Weights of a small image classifier: activation relu, depths [4, 7, 7].
Rows from block 14 of a small image classifier, named by matrix and row number. Rows with one number belong to one channel. Each number is 500 + 25 x the weight over its row's rms, rounded and kept within 0 to 999. All counts start at 0. Numbers have three digits each. After the name is the row's rms in percent of the matrix's.
After each channel's rows are labels from the 100 images, of 14976, where the channel reaches its highest value: "lies over" is the class under the peak. Only what is clearly more common there than usual is listed. The data: rosettes with rotational symmetry.
# convs0: first 3x3 conv (model.blocks.14.convs.0.weight, 256x256x3x3, each kernel summed), inputs 0-255
# convs1: second 3x3 conv (model.blocks.14.convs.1.weight, 256x256x3x3, transposed, each kernel summed), outputs 0-255

convs0.196 100:510497497504494460525501523528483487491520518503479528491501475489503455498521496485457486517529471501536485485472525494518472496498493500475511505492511556542510514528501509514500502487462492536499491517512475476474531502515467528518557485500525498485491484484518468505537523473483501444482539515536515483460529489497501485505499483501489489493518496476512497516391525503475494485506422513492482510479500498520468493503498529491555454466492472500497489482420499493518512492479466473577485510517493469488503490503502504499509520549517473487498523496475540471509530514503472492488513523479504515496495506491522507492502555513539482545490473456526500462513483519501462488521383510447514473490509526543519488467502490494517453500489507510510515479489516465493515490537462
convs1.196 090:499480510502520511507500510525492526474481470502499489547518500523472460438495489490510507475538533513517528514519486528473539455485484482499538455505514473470507502518483530441503523518463507477444502539502510517474477494492482485492372505525513511507506472500472507488469489509532465544504491499470519489525463507478507517490506478498466527490502504472489528514509490487495540470492466477487477520500511519453502483507485496511481521502472483537454435481511539453454505507540432517462508494517518478508464481529520560471536500519480507511492465483506483538504514506498507489468490507522517477485485499501490509527492399529508497495501523535470505505494531499460486485476512504512508524483479492504502501506527521510515488532501510508474482468485513488485511451453498
lies over: backdrop

convs0.49 083:482492452513509506478491533483483516448504516471478517453526507529492527458541484479517478531469483502457505486529465463481528513522538557470486508495468526498503513517515471488509461519529529477445484508490470493493538482495499497518465550508502512471505513531474446530468523487494474513503485507543468519486513513488471501492478499491533508481517496530482512510527519446500502492469503517480519488496490543467498532473505503634479483526505495510475465509513518493524519473532515473549493504497462458496550507482475490494493487492512489483495531478528493481481513522534451511474477513514494492513477506526507487481481500516459467473465452495531510493506456465520480485483477497508517490532493495468490538470475484482492516501498510501512475519484485494465433453500471
convs1.49 086:523500534481515470517490509501491491510502517522538481489473540518472472522447502507481527507546499521529471495497535500548475473511423479489536483518523494521518512492496518559504533495477462523542538529514506470532467500511499455494541504478513505550485490507465495437476488549501523515508493492488545524517478456513512481525544504519500458524510514501550496514472505517532538457470531481574502525517542485516481495515501510486501494486502505519505494532506485515488493460475491458460502534508462460508495472535477496494489527477493468522520508519485514453533505527510518495533489475541479497527509525521528431516528513483464482503493537479498502460533528511506488489473517501487481528526529524498508486515507508528495496476479519489477502500494539550488547443509471
lies over: backdrop

convs0.227 104:506493490498447531429522525496447532534501508520490499520444482492506502482506506490505486492522485513491478490476496441509536461497469504480534488533450531498459495452509505530471478434479460551487466490491470476462529453499506547465479484482462520510502500509497526451471519524536469494468497539447486542520501485504489507476504479471482499470545472469460504511518498475464484529489502492513500494531453521499517505497471470535483485480498461463499484505550511472500455500495445478469510489510462465509500503480518493503500496437523505482482514490471444493472503520511493479466478507496504537498500467513500495482525493491461513474454507489470490477466490470510466485472503500501491469507471513537515484463489463465489466486506489514510541493487493508467514528473508
convs1.227 080:463505526487525491550480457524513433480515522514500525500510494531516443532523530499495483475509546508493500511486513496483492463497477485487520471475486505514478468515535465474491530522461513534507514541433467535480461540502491443513506510514457487495480516553452500552516497489459532516517524466502466525492482526490509503523484509528520467481488528486500519498506498498542491525496493516457502524464501515531467477459511519514519519548504468532473516505493495525501532509499532539503510526500543529530511494522510506502473491570497467514521502532525512473525509496460525516508535498513500461512520506472533507504484513524513479510535471524487534529487478488542491515503504502500514489484521495543449485486514513531524424535496509498473443554502487499520485517536524
lies over: rosette

convs0.194 097:468556520525527515498500463502462503500514539465494514482468540479484465439461532519470472516511487482526522484527525530543523492484482561535512473532502475469501530468522532499538513513488482522499562465507511489556507521474534523515538455480534504471540519514521466515432530493549505481526488521495554517521519513520504556511509467512508515521505498512528488516481524490489495500474456499540480489495549447510467510509507505477529498483497476523510505495465469460482502494492489500506452535497481444505460507479543503480496526456450507495487473494517501505526475512490543483466483510469497527498520468463484476528488490513515535504478504530483491536524444493467490492520473511510496471502520515484459501484457500494479500486501509498501517463509459499503503500484495
convs1.194 083:514516506496492480467510513494472473486551490463507508492518480539482537490473476537504523441519497504480496506545496503473507525490538491504499503517462513508486501449449497514470504452507500526484501498538512437538486468497531489486502544513527508487535542489482538491497507475488465527479513478468469498486494520475476493476519484493496522499500424505457498503489485478538501482513544492501531511475484515459522539469470489527500505445527498492503495500503511510487509504501513487514515506520479566499521509499461416532507505504477431522496529516505510472494506516531475479481483492538508491482532523486514464473510491496488499481523536478520523457510585502499513489432495482485520527465479464506537499481532492484512525464504512479509505513466549544491527479482453
lies over: backdrop

convs0.32 099:491511524463471500506554536480472486468463509543489544516512493482505505498485528474508469550537534513488523485475488496465465479517522494487549515476513482476476503516480480472479455489496446515519544501500534483510501475493516499503512485494498547453521515490541517498494481483482531528536456487502485516553503516473500482473511489530477495508507515491481574559489542482510509509510506507528504485506508494544479614534547508506529480490491495485518475457505473485490531519463512475459498483475524492498501483483482516485494514492498493538532475515503500537525503496504537506493480481486490486518497548467494493482523522511518485492518531527538508484526507493498523505487485468512482493512575492497490519472521466520499498504561481512508472482466496466494591508495512
convs1.32 089:505507497492517484525492480543532495494556500503479480479478489536472509501468488512505522517423499502535531483489479538535488511524510478530477498510454466495531525492471484493536477477480512479509479499529466459500492483471493500523483515495513548488517498508520524476530465481488493497499505493526495554511525440527467489513450538511510544502484501480498434543481456511482521487534481496515528529513529474516559504516517527487512521541515508491503502508518527543522445534525512500522547489526554462505506516481493545505491464498506507493481507498506512485507489463500479469501547504507538523492511403535497498512456507482474465537514543469485490498498467555494471523479488521475495491488496504489450493508491489543507500478522520530496510520540512475533476517519474
lies over: rosette

convs0.101 105:404498510506482493463567527524502506549453498509505494509530509531528527479493522441515526522499506528522495495488509502496492483514467505495523492508485492499536503478523523510483514495496499462513516520516524490520480516519511523483502454500493528534524468545536449501501489543491473468505487502523500547477526489538514496493479447517523485508501498504537570492538523480529479500490502485519536500501480523495512487499500462511513489497495526504499452484532504489505484497557489523509517474494484491535499491536475521486472459512586524467445538492511505476472532484521488520482496523519525507513494469495578533492517493502533530529448490506490510521477481518514509466462512496551497485492492571531457518484511506510517533477471514507495469519492470505499474454503503
convs1.101 085:485506488494509540541490449493531496488477502464495499510500467505502471506487481470490513559471475508468488448514518536461505502484499464572441511488497481503543506508506474496497493511506500505508522488460519490497498512510482474476499525484470517542511498504523509493490480502491551504525530531510517468507517492495530525542527494509489523475486483500497422527493472516496451516477533459492482532539537526503457498510512500495506513465489487455482538437493518473501454556461472471478472451498540464513493508505526484461481473506505534501484495554499505526512480442475512501491506491483528508470531494485431522534478471495531521540515495449496519521503546459506485509512521496518528470492491494537518473494488515511461491522523457501518493515523509485505563499498478
lies over: rosette

convs0.155 115:509536515514505514487464449516471499492501543508488487530523491565514492498506532506518475478596487510511478482517484496502509523491494511517520460523524502492502502486528513534487528490516508534484499506517467481485523490482502525516495500542522386493477519500513502479476510515493480497522507519504525533503512539498521477525486490514530522536521521506478457393511533508508492503472505500526502506478495481496502476493510519505489486507461523483510505503488486505494488413525485535489470485503505499507521506509505485514479527523465528497437542479507502482499487540501541512494494477514488524523509516515475490513504502496502479492497438519551499495525488510472480512474513517531470522522413504488483505486532446490513493459425489483537496502479477473499534493492511
convs1.155 121:476500524497500490482532474503512501511498451518490533481501502379498519514485545514495507511370532500505499495500486509484494515511508480496522487500456502508515520534496507513527470517495519500496495523525491490518503478494507522480503504487508481520421525507489535521566480509489540520523514514495506546466526493476473402481528495518511481475513533512509542498509450490470529528561517495495501533502542503529545532499498500551531491488520518488514512513514524485516544557483494498491524521535500500497469512488492492491486490502509502573485485526524505496488507493559480496517505482444499497511504510501534489489464503493501509511501512516484516483505502519519501518516515476514512490510555509518493500504495475543486506495478503484478522485503502496537458494526493
lies over: rosette

convs0.93 123:400505472506499481560556527499495508523501490536508526531502476502492498480514514503498498507527513488533481512482498493519492477492486464457507535521487517506529487492500500513516508514493495529521483528501468512479503501498536513503527531536520535493484496505489546512564488502479520499522485511518455491394497495516489504531476472483486468476499504478502519537489482494484447503511500514458521503476515532531497413405491529519540528506499517500521504491503516513474457465492537538502543518525491542496501508507508504523460490530514509550498487495514520513505554514503522499530481485465507479546482550486502516521499498509507485474493561517552495493506484500495504494528532521480499500509474478498532470499477495471512497504550512487501493460483482490487449513511508
convs1.93 113:574538520522472478497481477483518496491477508476508463496480500475509539539509522510519514569452508512474540531501510513438500500519507513504490470500499461499487504530510483502461468454485510510503520491509551491495463484499487482490526474438459508488498506514518482492479503497510510519531477507526544472580480483505526449485496546512509504501491512506502438531515472484497494478518502463532474501555506504509489544552503493520469496500492544520484494538510512525532477550502508486512510495480521485530489536498503501457577502503502503465478518501510505503551494465526476501470494482480534543479501486476495523522523512479529513502488514497472525541496516510547482498478496510502483472484521508504446545521511530538458507485512500501475491495547516486500574497500499
lies over: rosette

convs0.118 090:470485494532462493457521513502484502458494480462531515507503479475491474476489507496500448512484497513489514504516477476469523488517505487488514491486498520487455495508499489522478496492485526530430551497495510535488541491503514485581521483513489525455535470503475492565525524493531494509474508483493498498465505495495486450480461466475529528529495509483472526528540511532503492521501513453480450474462477501460477536517494472513464488475487534469487475490488495483449509450465471494507462467511514494526503508518491527428501510481513514496529519499469469442459475496504476501499495475524488501501460490503460478502496540511471506467475481480487500485504509498494475504508526483538518506528513500421524497470470492519467460532515498514457488464461476497521438477504495
convs1.118 093:509513544522507488508548513538494512509560532520515525490518561535529502548541486505517552483514527504522503476517524531526480474521487509523538486530527499523547493467480519505542512480513486518554530524483485510488477499463521468467463534478515508515476435512494465459544499524494474537448525538502511527509524477491499511455512492487511473508499452493497548559512511503499533510449482516545539511503531537525523480474506499491541471528497449503525540517536475504509518519505510456512498498516487497502495454536537488558521518474514503503495513494488520513515472486516496478500488519514495541499499508515548524500470455503495528531514519538492500535521489489508524517485539525518476503484484474516513507500511529533544511478497528542494496496492499463490545510517523
lies over: backdrop

convs0.224 097:458496501516481494500510495493513533516470498466532471499525488549511481464501476502536516507519491474504514486494494511543496465470530550521479461532472490528496493477504554537493520449473501502497548466479535504486549520480518529487542509495518523509527463534504490505463505512433442481506506510513483502520566489518528552498509515467481503498531496479484514497515533478503536520470463465507477494444479524471489525485489461474477522528464483493495479473522478490498465461514497486510472468518518476515505483529486517482488505483513525463544489488463506473457497498493505506478470455490519498509510499501465481494529499548485484491505528422441465512511515483472482544493533530509512496512527508484458458507467488482532470491500530496471517500500493558497490494458537
convs1.224 077:495490535488490508501479462507499503496504527515479503514483528480469475481503476519474499480511469491462482467503514521486510454512466467502503507490480503450508494461418552509509505501442505479479484505507490529508478489496473521489450515505515513483534490488441484465488529509503522524457478464511516467504476516486466489517538485500496514496491467486479501466536485506504519518513481499471490475517504495483495500482501493473475475503506452484502487518524450463511507520565498484515507438489557430465520509495532455544509544506512527493489495522515506508555467504501505487464485506519493457464545485485534521509504490518512482518474497518548537467494531509493548477502487519551511512554476484532522517551522526512489495519536480505499475541450485463464488531550491
lies over: backdrop

convs0.30 109:535443549525490464485522488509525482461489481485514514503483528524464510512499506522491456516474466517491525524514510448475485488486492536477497499443577520494516491528523429464516498516524520536499487514517385528492497477534482502511466436524483496497503442512480459494494481476530496481503534478511464492473481524471473500490455507514532479544474480491497489516477559477514515500510486511527460516504530509531493511521520525524511494542497506507499495496497520512504495537463488539487483503504482586458499493473518507478477485531503503507476475518552464502518498496504487509508525489521489491564486501534489495469524497494506485501554518523522489484500483488500476475505472490544506478480501487487473507495506477485496487496509504492494527478502496493438520503488481
convs1.30 094:485445519488517460541527514511543525493481461520491482494496475499503518520490468495508533454533559505524505497497540504586480481485484466524516486532447528501525484516474534486507560520515488450492517554462555501542520549502477508502533532502510495550505514534508504522516521524502498553482479511474531511503498499557540511516509516509480500523478507507511498476506488496519526471485517527512503491482523472451502507481517525481473505517492490463507493509504449486532519497526475492502539533514517484485468500560498488500528518513519519520516470498525481517472531526529485491503487480500505561475494502510528523512466523522469556531511493458490527489484521446520504486509506506492419526498487498490541472500472495521518496505530468501477516468532508485522523472508479
lies over: rosette

convs0.110 113:544487533479499466528534516536494520472503524513475501495533468455494509498507499452497482509533470527535485500505550498496527533484525449493507517512489490488503525501515536549495515497483510553451522536465450556503541493544559490483504553515488495502557481496495519500541510463501485525486536549494490514508474507513514507512494513504503539520489471520528474566499527493513507513515523531519500488501482495468533487518537536452524560504543474520498517518481487468528486537508474562500496492502507471497459511468510546484513504529534521537517490515473503491460502496488507504538462468559475508490495498495506487481513491486508502471489503534520506490511480518543474511477508507539516468460534471481502517479510500476500491497531513510487564511481476519547509472526518
convs1.110 086:493480529491454515454512480530503467449507502514474539501464501475492463484524478508488522557448542503517484466494457503536487479515488533484495490494506508493515493485497452446503485491495479459456446476457556487502473527451469484453527512461509491489497508488485501511507480494505521506485503488491480478488504460530444497448499487496510492461497510466455510549448468522498503525471455476481473512500481542480513520450497474541502460521491531493501502496475477486476520462529511491482471489515535501468550506479513495497471499496512504503484491487522492488512485442511476513464541478451468483524508464491495511541457457495551479463496492540469560501502478479494500496485477529481513512502485537473498524490478473521483525495519525475494476540517492486513493499494514
lies over: rosette

convs0.237 139:533479562522493500485500500489513514525505471558537513515490532511499516530485458540524500474473570515546508510522542494490469470515535505494472500555502502475486480498519515512484509512522561541482454563494473539503472497545510498515500480491531522549512514531479523490505502549552498542450486528525501475483501496494508508513473500501565484501510511551493488502507487515490520492481500522513495503489492503509466507494542513503501479496489489482482514500510491446516480498479505527487505509540479473502511498510493506489525515512525513478522468496499479486487519490522510543517469491526488538504503518498506506506484539486478544484507512523518476469511495502514493506458501582530478483513454488517586498483504537476487498496495574525575481486460466505514526471518493
convs1.237 140:465492468487491500503476468470520504527458540519461532503492467509502516504550540482478447488506525490497498497527505493460466494462489505499546505486485537503470516478512487407468555490516466526473483491452494504501524547488489501480475515512511500577498527507523516543558500470507488499465505456457481499482509491567493481530445473485455481504513472455514490477483513486512504508524488506494434501528469544508434491489460494481509496492511504518495509515500516522484539512496502526532498520475501545484521506476473482417484485496497495536495510516500490479494510506488488516501461507454525495498492501488478502520493476501522533476487496503535472521495501527480491490546504502477503508482469480472496507478509507484502470497471463463501502492551524513505517539530462
lies over: rosette

convs0.243 116:509539478487434490521561505494507518487471466490502517530520495552479514519503562471510523542594526533534483498484490491528496533507531479526506515505491510497514503444473520470507482498513492492481490504477557474556532513485528499528508533505494551491463516474494487477532483480508524501486552476508472506533511474495488520495513485516501485493499488501534467583483523482486485488481490493528531478509480496479471507495517519521483512499517557490483525491465523507538507525513511516471489537496540485482472527473502500499498467518491491552456491503503543504487474501518503518526497458451452503530504489494464468510509511506510490488483565501539510488497489470531518494517473503468492484528518505471490483471477482489502503489588505519471525455495509491478501489508533
convs1.243 111:477554513524516499502491477502502446484494528528472510499519506409489452550504537467510496522399499530517506554524457539496497509503462513493506467526450503505486484528511483504482507487483497505504460519482513526453491465509529462508492498507503521491450484531482498489504499495471490500539516511476516516500490507487461427516528506506528504514495525465512519568491453484435482500490520506542500529501504542509477481485512524477531507496517491481512527504492504487545501502477491493492487538511527494504498465499529519477506504506506512453510504494503545494497502510457492529503531503519491510551509478504516462516450506532507462491497525479486524472548478526492489511522489491500490514484531501492558516492508480468442506494539494547483481497456470504521484501502469
lies over: backdrop

convs0.163 086:500523525501513468529570522541495503486459491495484495471491450483507536519514468525488487502558487501493499503497528463544461516494495502454499496577483458494510498491494584587454490504523454542498525483504542510485534473518467494490504483502481543516481517503518463517451505516549500494492539520520497518465508512503504509498476477514510473479540517481471532486546508539525476472519529537481507491483473504521492513516456508504495501492524532503501489475528554489503503518547505538491502500469500432501500502520483466502487488499504501498478529493502489478486528485483478509487531505473518502552475500456469506484531520501497477556532524487485492509489415509506508485527500522497462511511499512475497505515487528509479467504533483524476499484497475491487515481467484
convs1.163 092:516495506473501544507560492482536500504521513485479496502472528522520486502490495464511478534482506483493504500543485505502487525481510480487505482517503505506533494494437586544525492477463476514491528520501522503512473524494509490473561505510516500468526515480519492500495443525489548524479491503520518501479493506499465446489566501477475506511516485496528483544521477508488508483515507464523467485482459488523486491481462483479550478518520525519530521512515470509457529488537468481489509520462505518501527497553475512495527502484492446490501465506508497505519506500489481466509458477527515509486511523486531517481456500491469457510475522502471518486510579441503489487405527509540486493529517505497493518515483499575512524511492490488493541491503520486537475498522539
lies over: backdrop

convs0.58 085:471545493463541489455474521479538491461518478492513505497480517484525536456515487510488497510485512487536496516478440497510519481470488489519460498503490483458505493525509568601534460510478475492514512473532532461492444495487494494497477526510481480464551467549518458473483531505513512514512481487499492505512500523496518511479470465530502496491485525522544509488489514488474462514494465546464516481506524474498480502466497523507530478497550481507524486505508516497511513502515502477484472487532489482550487496549512513463492498507517518476503543486524546480474503491522540489478557481432522490475500487495455497498509509498512504505476489492515498503489488511518508569545506559477492496514508500453498523482471490450506516507467498505512515502505488513460479561493522
convs1.58 104:518499519518485476541494493509498538526493456507504502461494504511473479501515505514495503512518523483512518500508477506450502485484543466459509523506487518510507500515471537517474481514478510535511493500475517460520514398494517470499496507517502493495489517551460512502454505474541562516493494524479509481532499514462507514507583488460475486516437500520538510508498510483541485493507478528503482481533469519465486497478485489525471507507502526489500520496481455488490516487528491478441515480478531502481529489573518515538495521509511509524503460514521518550488491510478469492514495494517520513512494512500540548490469510423507482535440484517465459471466555473502511506448483529496554515499517528473482507507508517491463500524519499520447492519481497470516492487507503
lies over: backdrop

convs0.66 092:460479514480468466460521474483509501536465468499460455538477517504509509492516521516501483532468535520517495496447469505495492484504456496491529518534473494521482519511474441487470500466516485502464485529516523536507489502523487466487544495485460465465488504481502450515478490628503474544533465483495494502523541485477471492511443491475510518510494505509505489498516500479509469527548512464513488462510520489520497484487550541510495482522475492516483498497533478512515476493471525478498499511518541506513462532497519483456474474530510531470472507511520510482496483479506501501467522506502486523505477467484438488505504540489501512470500510548523461488489496483483514504488527540535522504514508529459527500501511473517460490544488518499455506511434493472470498509501497
convs1.66 094:501524474511525517512490502518501477541497526498500517472515470507523498524500516484495533497511432509506528525506493484430497491525494516523493504500506498444521509547506548517492501515458508514460544469539495485471501510519499483515505512483516480585512437501513522519502535502518477467466491536528537518500459509517548525473515533489495503489491509542504512493516510494507491489497539508527499500514530464514511509510528462498474508405504513493509510500490521480498508489485501488514478511502530468525483524531521528444516511519539537487531512461506490498516492533491517480512450480499491493526498523512556480547534423506540509523507505481482517541521482510479446503556524523528497449489506513559490527487512485524493439489488487509528493498530499495492495531481473
lies over: rosette

convs0.89 121:497509469449445469458534536562516508545517503477485511490484491491523465485493511478526509533505506497508488486507472516520528451522512504468468475524501472485514474498468515512528489465504489454454500507508502514512500487484461519501508511497492508521476462479498507491467533543498487557471505536482473492502504487555506531481560509484487475481520487473484483511489478498476545534493451481520521523483469539479445513499504464482521456475489472506463485506483515509500508461529505479512499470525482413455475469495504497477527481504517527458486518487485490421478473486492536508513441483544447504501506520506528480520494487490488423490486475480475483478523500471486482516527450506499521494510508505467471512479491474461484472514503470517494534495480503500495492495501505
convs1.89 109:507454528477462505504469497480475522483501482476470524502517455509502445488509478472461490502452433473493471505473459520493527477508506507496491464490477471482480474498486490485496482482482466505477464490505497555441478515490496467506448473494465488499495476458491509487492488510486470438525535518493460464498533492495477478496508458489447517484468505480502477528488493489485491525514458487492493440510495529495502483471471508498466452481516482532466476491466487480460485488478497471511495493492500462469544494477487504518510481513459485513498489510476451516505469512492511473438537513450449469516498504481460484510438513502528474464475478543511479473499501517456503471480489503515523509510455495536461471468508448468515487496482463520509494523478489477496516548507501
lies over: backdrop

convs0.116 115:466526519517484493464521486515513454501486490513479487483513509509485487476476507524509490513520482516520513528501503470526503477485494482518507469538485487504470481490496546497509483483477492546474491501503470541469534546482513538485490526484488510508508512530425552496497532515460466487490481511476508527509489471447434498473459510473502511515493503499498470538505475472491505509503494478497522456477479522466484507487522513460464458518485515524496457486528520481495473508508477509505517504482475402485433479543490520501475515523485507540464511492436513482471448502500471479507488493500516529480472515505463491504468500505492490475512513552478506500495462508526514525529485523515516509480509537482510510485502488491512502477501493481508479468495384493478430519476521
convs1.116 109:490485500519509508534528502494508506508471521505488521494513518476510523524535536515545514475524484522500534491525509490489510520481582468488512539511479465515497520486519529536483524566475513511514498531507455469545499491505526503511486523489567511489501563499492528535532544491528533492482536501510520508477535534508513496527552493497542528547502451515515540500515521537510497506532490529530520517512515492509532530480528508429527512505519487524498512523484468510477504483465514552540499487518490518524473455535513500535506522521530461504519500539522497497524519484440523486532517521509510525479544500492526540470460545481479543498539536503507517547510511465532455537527509500498517495497481524489532528517486544491465516493495525488482477492518491507499502522503472
lies over: rosette

convs0.204 087:503494521474567501489490502495484475500517505471514502462490530527563515467496508528493489525488501443495461474476508488514513469481529467492493488547522465497523498475468537534513504527484494549505543505505493548452453522479508490498476503497471475474487523532512508527488528485522517494524491501484527484505538537492494512502526518484490539466500530529488478470515524453485481494492514511461510501468532488516482516482501470545492516506467508488463513496479470508471522504565504516506467499547524473512545488518510527438483483494514498470472559506513492467500531479452528498505483482466492533501495477486465500497515515484463435493512497490472494505513503482530462493480500545513527433515523508473504542427497495521502465512468513514446503478547544524506496507499492
convs1.204 098:480470513486472508511497522511509480498471499497466507469488505520485479528512510480474501495515508512481518492552477511369498485503492505518513482508501517497505479464519582507456496494516515520511466500471477483522492452507492525509497524517508496507532472464467513507481464533502529519431525482520492495495513494450489559486593506482458502553491451470508530507488500514524513495511485496520504459506472522470510475485487476517520464501509477525503500524509554513524482494462532511487539491509514515514496528541467467497490482469507504539505508523495471540483487536483492506482495486517463496494488554501512512431513501468480525483522507533548494494521524496510504492447476498498531519506495476479504511482481509467496518505471513474511515522453471502493482506526459
lies over: backdrop

convs0.73 098:500479490500502465530468499485477521521506499476474516488505517519510486526529505444562541545505457545515520489553527489483494479491534512513480523494486469508484522467483466469514491523479540453507506491518522441529501509505483489500491524462516478504500482455497449530515446500490497477466528519558544503487550520499513497513525483497498503562498447507496496476480518502504507477492527507553461510484508505531508520512484493554509460493485568514480505520557490496536510488504504500507472509529492465528512455561520527506506527515502490516514493538534539466528508507476488458518489481488548471535485527506511520520515507497509556511502525508500486513534500498518510503473483431450540487531488538467507529505470504508496467508515509487506488488484543495484496499532510
convs1.73 114:451488526472507476501524488488505431474452480501526504502494477521523503501423479495484502484495484499492496476484515519521532469487472484548498518475499461468502483618518513486518539493519492470501505495480470525457476505500491542494525505531496487469491520496442481467512500466442497512538428486517523493487472482520500521493492515502495484483496495490480505491498471497495481492522503479455497488496534498467511488496478477428494495484502433482568496517506515524486510495462493520440508490460439512516512496482478506510500470541486473530477495488489496504490493525482517480484452525524475490537480487484504512493501528500512460484498515483484518493525483517488492497514518473537459497487487503538457461495492500478505485474496493475468495505503478525537540493514438
lies over: backdrop

convs0.38 107:470508498501486485498566494476523482523497487495520511477474506526499524466464521542484505514561510458530503500482487505501458527566468479503535486484502504496485474502502519497506492527480481454524535518501562479505471479500491496484531511480469495506464501490500488464479477523480517470506509484491510561562503542466470519464489497529509506454473491511508582523508509515495560484478517460453504511520505494535544628564504528511478504506482468505511500499504509524474500498504520540485497488518449506514486502507502475508482495484485489514485510537477511501529497528501485481494493467477516499514505518538506458505539514496511471490443520478486505522464475496496482547500498490486469492476499491500482501568506490528488513492528509505503517494486491503485451480510510
convs1.38 112:628504508507503550508530502499525523493497520496495495502496497491475543508545503523476498506432494471485485431537520501461504525496498510521490501497479519480487519456477507483495497448524539514519496493503490505497493528527522508501520483442495481489497503530500524533504534502524476520525505483510524493520494492480496508511523497507494498484507506488506397548491466496454608519515513491486523496484507490519502488582459514505471490509494487461489444495516521471540433516511505495495498504502520478483477527502499493500475490514504501508495498485530508476469500483510496503498474501518476501463517477510483499497457498517516512487506505495510533508506510532522493493505509544450472516517523496480495497517540448499504498453528495507487489519443472494503479524524473
lies over: rosette

convs0.40 085:453500537473511451457488468538522482520456523494499498488494488488444458479514490497504533539508532456494489530482475470505484502515479528478453468536483473481547487465462547517485449503509503488459554487504545511473544540457453479502554466492492504488464514503488491517484545520485484505512506497495537501513503478537477513498501490508499486479519483513540490500516502494487515517436506496475528482489529493493494491474497502535515464460522527501501469526492451558466528486531470488516471503493508484488482508528484507450462538475506520510520482492465492451508455508498502493458535474522490494520465491524473480492491491524507487539522456493480527470495495509514554519517520508507491485508540497479485536483491473451460495543497459511475466529491498469492486488491511
convs1.40 071:550508489534487541549476493513482491516528496451502474491501490531531517484506491510510445489520507501502486502489479536495514469481470490511513503550498519453494558494476528559517487501510498516517472474479471487509486512470511480485532479471526502517512494525467476513465501519514515501461506458531470528500497491533477541512555512505475485500502533522467500481518468519483518462519454468447488522495489485474498473496507484519455498501505489497495522401520505456489536538430456471476497480499494453486470495518499504487514538490523466496479475456490469527472497451504525474535533513499525512482489474508518490523446496496478470493448506458525497497547510476521481524507516517525517515502501506472512449457523519510480469482532522540528489491475506488504503502515469
lies over: backdrop

convs0.104 107:515547480484498506514519468508496515475517540478496516457488504475511516505510454483511512498498529503510480511503467524506508493508517512469457480536508511538510487549486516520472467453508526486461457500547512450490519532511475526529522519502463517529496482534484491534492539573500478530504508518492537487487528477525502501499507494447526486493512507551475465517479497485503524511510501505527492491478505520475458509506542458487536497516504512518477485480498494446515507509538482481485485534506531453465533524495487559483504472501519519479521513470453500472465505517504511493490494494543468523524481474485499499526464494499516454461524523510507483437565513500502507471526482540483538511535473502468486472417485527459532483517528490502548507491473541494495489477458483
convs1.104 100:483470478497472492484502514462512456580507519482481538482489498511465471493508501503505492474481456515514514474460530538508510512500449474500521484517499486497514445527477463495444520493511481506501479472501483524483466457481490486519500515531496497577503468494499510478471492475441481437526512498546507489482487518478479516505510518462500489550471476453492514485486478489478499498494477490505504537520506481505505475493537502507496535488527463487476528503514524497496477456495481449493492535504492509462527483466504494540491489518496489518467505517511481469491505523467500479470506497527483467477470507567537487473496490479414458478522485497461467493523480516527503461492472472477541493527476504461495472443483468481497505523477489501520435491527517469500526530497513
lies over: backdrop